A small image super-resolution model, trained from scratch.
Model: activation relu, widths [96].
Training: soap at rate 0.0031, 19600 steps, batches of 32.
Data: trained on patchworks of several textures, 36250 training examples.
Rows from block 15, named by matrix and row number. Rows with one number belong to one channel. Each number is 50 + 10 x the weight over its row's rms, rounded and kept within 0 to 99. All counts start at 0. After the name is the row's rms in percent of the matrix's.
# convs0: first 3x3 conv (model.blocks.15.convs.0.weight, 96x96x3x3), inputs 14-20, a 3x3 kernel for each
# convs1: second 3x3 conv (model.blocks.15.convs.1.weight, 96x96x3x3, transposed), outputs 14-20, a 3x3 kernel for each
convs0.47 103:46 53 35 48 44 64 45 46 47 41 55 42 61 49 47 59 46 50 46 55 44 60 69 44 60 64 45 46 52 46 39 51 44 53 57 57 52 46 42 55 46 64 45 43 44 40 51 36 43 60 72 53 58 58 40 44 45 45 51 38 31 35 41
convs1.47 105:46 49 52 41 49 52 58 52 50 45 57 41 49 37 46 61 43 58 58 32 45 54 41 35 59 52 51 39 67 41 58 52 56 56 41 69 61 58 66 58 54 42 65 54 43 40 48 60 48 34 31 56 63 49 61 76 56 57 41 59 64 56 56
convs0.48 089:56 24 42 55 50 50 53 60 57 54 73 56 52 50 45 66 36 51 41 70 65 44 45 49 37 41 59 42 43 51 57 52 61 52 57 54 44 53 38 35 54 57 40 44 49 48 53 55 29 36 75 63 60 47 56 58 60 48 40 50 48 48 67
convs1.48 091:42 45 60 48 55 49 46 60 55 52 68 45 54 58 52 49 20 40 42 59 52 46 55 41 40 35 66 52 51 68 52 61 49 46 71 53 59 58 49 56 44 62 63 31 49 48 32 48 35 51 62 42 36 56 30 57 59 61 61 43 43 43 56
convs0.49 108:55 55 46 76 54 30 49 64 47 53 56 42 61 51 45 57 49 55 63 48 52 37 62 41 54 50 45 64 50 44 47 59 54 48 53 53 45 34 44 37 38 49 65 50 56 56 59 42 62 53 57 42 50 55 54 50 49 41 50 49 84 32 38
convs1.49 110:53 56 54 72 43 23 54 44 52 48 59 40 47 37 35 61 60 43 47 54 82 32 48 58 42 61 44 51 57 41 60 55 43 61 56 52 37 39 39 41 38 50 45 54 57 54 67 46 47 57 49 42 64 52 63 66 15 59 60 34 53 65 53
convs0.50 082:46 45 64 47 57 43 51 40 46 44 16 36 45 53 41 44 52 47 50 55 50 31 49 54 57 52 51 44 47 49 48 65 45 37 49 49 40 44 63 57 55 49 53 52 46 58 34 39 39 35 57 58 41 37 45 63 38 43 39 61 42 41 39
convs1.50 092:57 49 35 33 43 45 55 39 45 64 54 71 54 60 46 51 57 67 46 38 35 44 59 65 48 63 50 63 53 46 58 50 74 55 66 74 42 26 61 57 30 48 44 40 43 53 73 63 69 56 49 62 50 63 62 50 66 42 54 50 55 50 53
convs0.51 099:45 45 73 60 70 53 54 56 53 43 52 41 50 43 51 56 52 56 43 57 56 46 62 51 37 51 55 70 39 57 60 27 48 47 39 44 43 41 59 67 48 48 49 52 56 53 48 49 46 50 52 50 36 38 44 54 64 62 25 83 62 52 44
convs1.51 108:39 49 38 48 49 51 31 71 59 44 54 52 45 51 56 58 42 56 27 35 67 52 52 61 41 41 51 59 47 49 57 49 44 44 52 42 42 51 54 36 38 49 35 55 56 45 46 56 51 53 45 33 49 48 58 51 49 17 63 20 41 52 59
convs0.52 077:41 65 48 49 33 43 67 64 45 51 50 70 28 48 48 54 58 37 41 60 43 56 45 57 39 40 47 53 59 33 59 60 50 62 46 46 41 40 29 58 46 52 51 46 33 54 53 56 44 59 42 40 48 53 46 42 56 36 43 52 32 41 35
convs1.52 080:54 51 47 53 63 50 61 46 63 79 53 47 52 50 77 39 56 35 57 44 57 50 56 57 51 37 65 60 63 55 52 51 59 70 48 58 61 49 64 64 55 48 64 60 56 45 50 52 53 44 37 26 24 50 44 25 50 35 63 42 24 51 42
convs0.53 109:66 70 60 33 43 47 36 34 35 57 53 52 44 32 45 42 46 62 52 36 46 68 48 45 78 68 40 53 51 49 41 51 44 24 34 58 52 50 54 50 40 50 44 39 44 44 44 45 52 48 44 54 50 52 48 59 54 27 59 42 24 26 59
convs1.53 099:64 68 54 49 35 48 61 63 63 47 42 42 43 21 41 56 57 53 37 47 62 68 79 70 52 41 51 48 37 45 48 48 31 44 62 30 66 49 55 64 53 76 43 38 48 41 53 49 58 52 70 47 33 55 55 29 49 47 56 34 60 52 53
convs0.54 095:37 52 62 50 57 50 48 44 42 44 50 48 49 53 43 51 44 57 57 51 45 29 62 65 47 45 50 49 50 51 46 55 53 54 44 45 55 56 56 45 42 54 60 43 48 62 49 56 65 65 43 49 38 49 41 64 41 48 56 44 51 50 39
convs1.54 094:46 44 48 39 41 42 51 67 43 52 44 49 60 52 48 50 57 52 61 63 39 50 55 33 57 44 56 45 56 29 45 46 43 52 53 28 52 50 56 53 27 56 52 50 55 50 50 41 33 36 53 67 41 68 47 43 49 77 46 47 51 54 58
convs0.55 101:41 59 55 50 52 49 50 49 54 24 48 53 43 72 36 55 41 48 54 30 46 38 11 55 54 51 49 40 44 45 46 34 47 56 46 36 52 49 58 41 46 45 58 46 45 40 31 55 50 66 55 52 53 46 49 44 58 60 49 51 41 44 66
convs1.55 097:49 56 61 59 36 51 45 47 41 26 33 58 35 66 68 51 68 31 53 64 46 56 55 25 42 25 71 43 38 55 50 54 57 43 52 43 54 42 44 56 49 67 44 62 48 48 39 48 50 35 47 43 51 47 45 38 33 66 56 47 33 43 44
convs0.56 097:61 49 32 43 43 41 57 49 45 52 43 58 48 44 30 51 43 38 53 53 58 48 44 53 43 53 61 50 46 54 43 44 39 57 60 46 59 58 51 55 57 72 61 44 69 61 49 40 49 56 53 38 48 59 49 36 52 48 64 43 47 48 58
convs1.56 096:58 45 40 64 36 39 35 55 71 56 68 56 74 59 34 61 61 35 44 43 65 34 24 42 40 42 41 59 42 50 61 50 40 49 57 48 46 45 29 48 52 28 44 44 40 46 46 61 54 65 68 44 40 55 49 47 38 45 80 49 50 61 51
convs0.57 099:41 49 53 53 56 48 42 41 50 46 38 45 68 42 51 60 47 39 52 33 61 39 29 30 42 44 56 56 43 38 45 56 44 35 48 51 49 30 46 38 42 19 35 47 42 61 49 57 60 40 36 46 42 55 43 68 69 34 28 81 52 41 49
convs1.57 095:50 57 51 50 53 51 51 51 47 66 37 39 64 37 61 54 30 56 47 38 53 46 10 32 49 51 62 56 57 54 47 51 61 45 50 41 56 55 67 83 23 86 68 53 51 54 56 48 39 35 53 47 50 50 54 32 75 64 68 39 45 68 62
convs0.58 128:41 34 42 36 41 51 34 29 46 24 49 70 54 70 69 62 78 33 49 43 57 46 51 49 52 50 52 50 48 55 49 53 51 54 51 56 53 42 59 51 43 45 53 51 53 48 53 51 53 51 51 47 48 48 53 59 45 54 56 51 51 46 41
convs1.58 115:60 78 70 42 26 37 43 75 62 62 15 37 27 35 48 35 53 77 47 58 57 59 49 63 55 57 50 49 44 55 46 48 51 51 50 47 50 46 46 41 55 71 38 51 66 54 53 56 44 40 50 48 54 63 49 57 46 54 40 51 51 47 51
convs0.59 093:33 27 30 46 54 73 53 49 51 61 13 55 45 68 35 47 59 37 41 50 50 52 51 50 53 54 54 29 48 51 37 30 62 52 38 55 48 52 57 43 46 43 43 48 50 52 53 50 57 51 49 55 61 51 32 48 45 51 54 51 32 47 59
convs1.59 097:50 45 51 36 57 62 59 77 56 55 43 44 58 26 64 45 83 30 57 61 56 52 59 57 44 64 69 52 50 42 40 53 66 45 50 60 58 52 60 42 63 58 53 50 51 65 43 48 47 51 42 41 52 40 40 58 68 37 51 52 50 57 57
convs0.60 090:54 52 44 58 43 51 44 53 61 64 40 47 44 50 45 42 35 64 45 56 39 16 50 63 50 57 55 31 49 47 63 50 42 59 54 49 49 48 39 29 64 42 28 50 55 53 42 55 53 45 47 36 39 57 49 43 60 35 54 44 28 38 35
convs1.60 092:52 38 53 47 43 52 50 56 41 57 51 58 76 40 42 46 39 55 62 69 52 43 55 62 56 35 51 64 59 42 58 68 45 57 58 50 55 50 54 41 57 53 45 48 52 49 47 72 41 52 77 45 37 63 64 48 40 50 38 47 36 40 39
convs0.61 103:43 59 46 50 47 53 48 63 63 38 42 58 51 78 35 63 51 18 44 56 58 42 56 49 45 51 52 38 57 53 53 51 61 57 51 43 53 59 55 45 29 54 57 42 52 55 47 52 51 51 51 49 51 52 47 61 36 31 51 54 40 43 67
convs1.61 101:64 58 57 50 51 48 31 35 47 43 55 52 45 49 52 52 72 47 42 58 50 44 53 66 52 57 61 45 60 59 29 50 72 39 32 54 35 67 52 46 62 44 55 40 46 52 54 50 59 27 41 46 50 40 47 33 51 60 53 52 49 59 52
convs0.62 102:64 59 39 43 41 57 42 54 59 50 49 59 57 51 48 52 53 47 55 45 51 61 34 45 51 50 52 50 40 48 59 38 52 54 49 59 68 36 43 67 23 35 64 35 40 44 72 43 48 40 67 52 51 61 52 47 39 63 49 48 53 65 40
convs1.62 097:46 46 58 43 39 47 34 63 51 40 45 42 55 56 45 43 61 53 50 41 50 30 44 47 31 51 53 58 36 53 86 20 42 50 37 40 46 57 36 39 70 39 50 51 41 50 31 47 52 53 60 31 42 67 26 56 58 24 71 40 54 54 52
convs0.63 104:48 34 32 52 50 50 56 58 63 23 50 48 59 50 32 39 32 47 48 86 55 69 68 49 48 36 47 36 58 39 45 60 48 57 34 47 53 58 41 58 49 55 41 49 46 60 58 49 37 45 40 49 53 63 51 55 55 64 57 55 35 52 44
convs1.63 102:56 45 39 27 26 55 74 58 55 55 75 59 67 44 32 48 42 70 48 66 56 58 53 37 56 40 52 53 69 49 53 59 38 45 55 60 50 49 61 46 61 53 43 58 62 47 48 54 54 59 58 48 43 44 61 56 71 42 49 42 47 51 55
convs0.64 100:58 70 42 39 47 52 54 39 44 47 41 47 51 56 68 46 51 56 36 44 54 55 53 50 56 45 51 63 53 56 37 41 55 61 42 37 52 63 50 58 48 34 35 41 44 50 31 42 42 53 44 50 49 43 61 39 50 61 54 51 23 50 60
convs1.64 100:60 61 57 65 63 42 45 53 49 46 50 50 50 47 60 55 53 27 37 40 32 44 51 57 49 30 33 50 55 43 49 49 56 57 37 38 55 52 56 64 47 47 31 57 49 51 51 48 52 41 37 36 51 57 39 37 54 48 73 48 33 49 73
convs0.65 094:53 72 40 50 46 47 65 65 67 42 34 44 52 42 44 44 36 43 43 39 41 50 45 45 49 58 53 44 40 50 54 52 52 40 46 58 59 63 42 34 35 61 58 51 37 69 45 61 44 51 48 46 42 44 45 60 59 40 37 50 75 53 37
convs1.65 095:48 46 44 44 46 48 51 55 59 51 56 56 54 57 44 53 68 39 37 48 46 54 51 54 56 30 32 49 53 66 53 42 40 42 83 84 32 43 50 44 61 64 47 35 31 49 44 45 70 54 61 26 31 36 37 60 53 17 17 51 71 46 45
convs0.66 101:69 52 34 51 70 61 51 49 52 74 68 49 81 38 44 52 45 67 46 51 53 47 17 49 41 41 50 48 45 58 61 56 48 47 55 43 48 47 58 52 35 52 42 52 44 51 62 45 38 39 61 52 47 52 41 56 57 41 44 48 43 43 47
convs1.66 097:36 52 64 58 42 49 49 51 36 52 47 47 41 40 48 43 70 72 64 53 41 45 31 68 45 57 57 48 42 35 48 43 49 54 53 64 57 52 57 45 52 58 55 56 50 50 45 51 44 58 51 53 55 40 54 35 36 44 37 56 44 53 54
convs0.67 095:53 64 52 36 35 38 44 57 59 49 24 45 41 45 50 63 56 22 50 44 45 41 49 42 29 34 44 78 53 57 48 37 65 55 53 45 64 59 41 32 42 65 52 51 53 39 51 69 46 60 62 50 45 47 57 60 60 41 50 53 51 35 52
convs1.67 096:72 75 51 52 41 52 57 91 69 39 33 51 66 64 43 45 39 28 41 60 43 47 38 52 50 64 48 52 37 50 54 47 41 55 54 59 45 60 63 54 52 43 62 61 54 75 65 49 37 38 35 68 58 57 41 43 36 42 55 58 49 47 36
convs0.68 087:56 44 75 62 34 35 43 60 70 48 47 41 49 40 40 47 47 34 58 48 48 58 39 32 43 33 43 60 82 75 38 51 66 60 58 48 56 44 56 40 38 42 67 64 50 59 56 49 54 51 76 51 49 23 39 38 52 40 36 46 38 41 60
convs1.68 096:41 47 36 46 43 58 48 23 55 57 27 60 27 60 33 40 46 66 42 41 43 42 49 59 44 55 60 57 41 38 50 45 62 30 66 45 46 40 56 44 41 61 34 37 43 55 48 46 33 58 40 68 52 46 48 37 54 67 43 27 52 52 82
convs0.69 099:49 64 45 39 46 45 55 55 62 47 33 54 37 63 38 51 36 49 49 37 42 48 34 37 44 45 54 61 45 47 41 59 47 50 46 38 54 62 48 41 52 88 48 54 74 35 25 60 44 58 59 52 59 47 48 74 49 36 43 34 53 57 46
convs1.69 095:44 42 50 45 36 49 41 40 54 32 51 46 54 55 55 59 47 39 60 55 53 70 26 44 43 56 62 51 47 28 63 43 55 73 40 58 32 59 46 35 60 53 60 46 47 67 62 52 50 51 66 53 79 49 37 61 59 45 48 30 65 70 38
convs0.70 107:58 67 52 49 47 53 59 58 45 52 60 54 66 36 61 45 75 60 53 55 45 52 57 49 67 64 51 43 61 46 42 58 42 57 61 50 45 43 52 62 51 55 49 35 54 44 51 46 59 44 48 40 44 42 45 39 71 42 31 47 37 45 57
convs1.70 107:43 26 39 53 49 60 44 25 40 41 29 52 43 60 33 50 42 49 39 44 46 52 52 45 47 68 58 45 52 27 50 44 58 56 36 52 34 56 64 51 47 39 49 53 61 60 59 52 54 61 40 45 46 56 41 53 71 53 72 51 26 60 53
convs0.71 095:65 44 57 40 43 60 41 50 35 60 69 52 55 64 43 55 43 49 52 52 54 60 47 48 48 49 41 52 70 61 36 80 60 60 64 69 50 38 47 52 68 52 46 59 41 54 30 58 62 73 54 65 55 59 54 46 59 61 40 46 59 56 66
convs1.71 100:74 71 50 50 44 77 53 47 34 61 33 50 47 42 39 40 39 42 44 60 45 60 61 66 42 43 54 26 34 68 50 45 44 57 35 27 61 46 68 54 39 45 46 56 51 33 37 34 53 32 34 54 58 65 46 33 55 55 49 29 46 54 57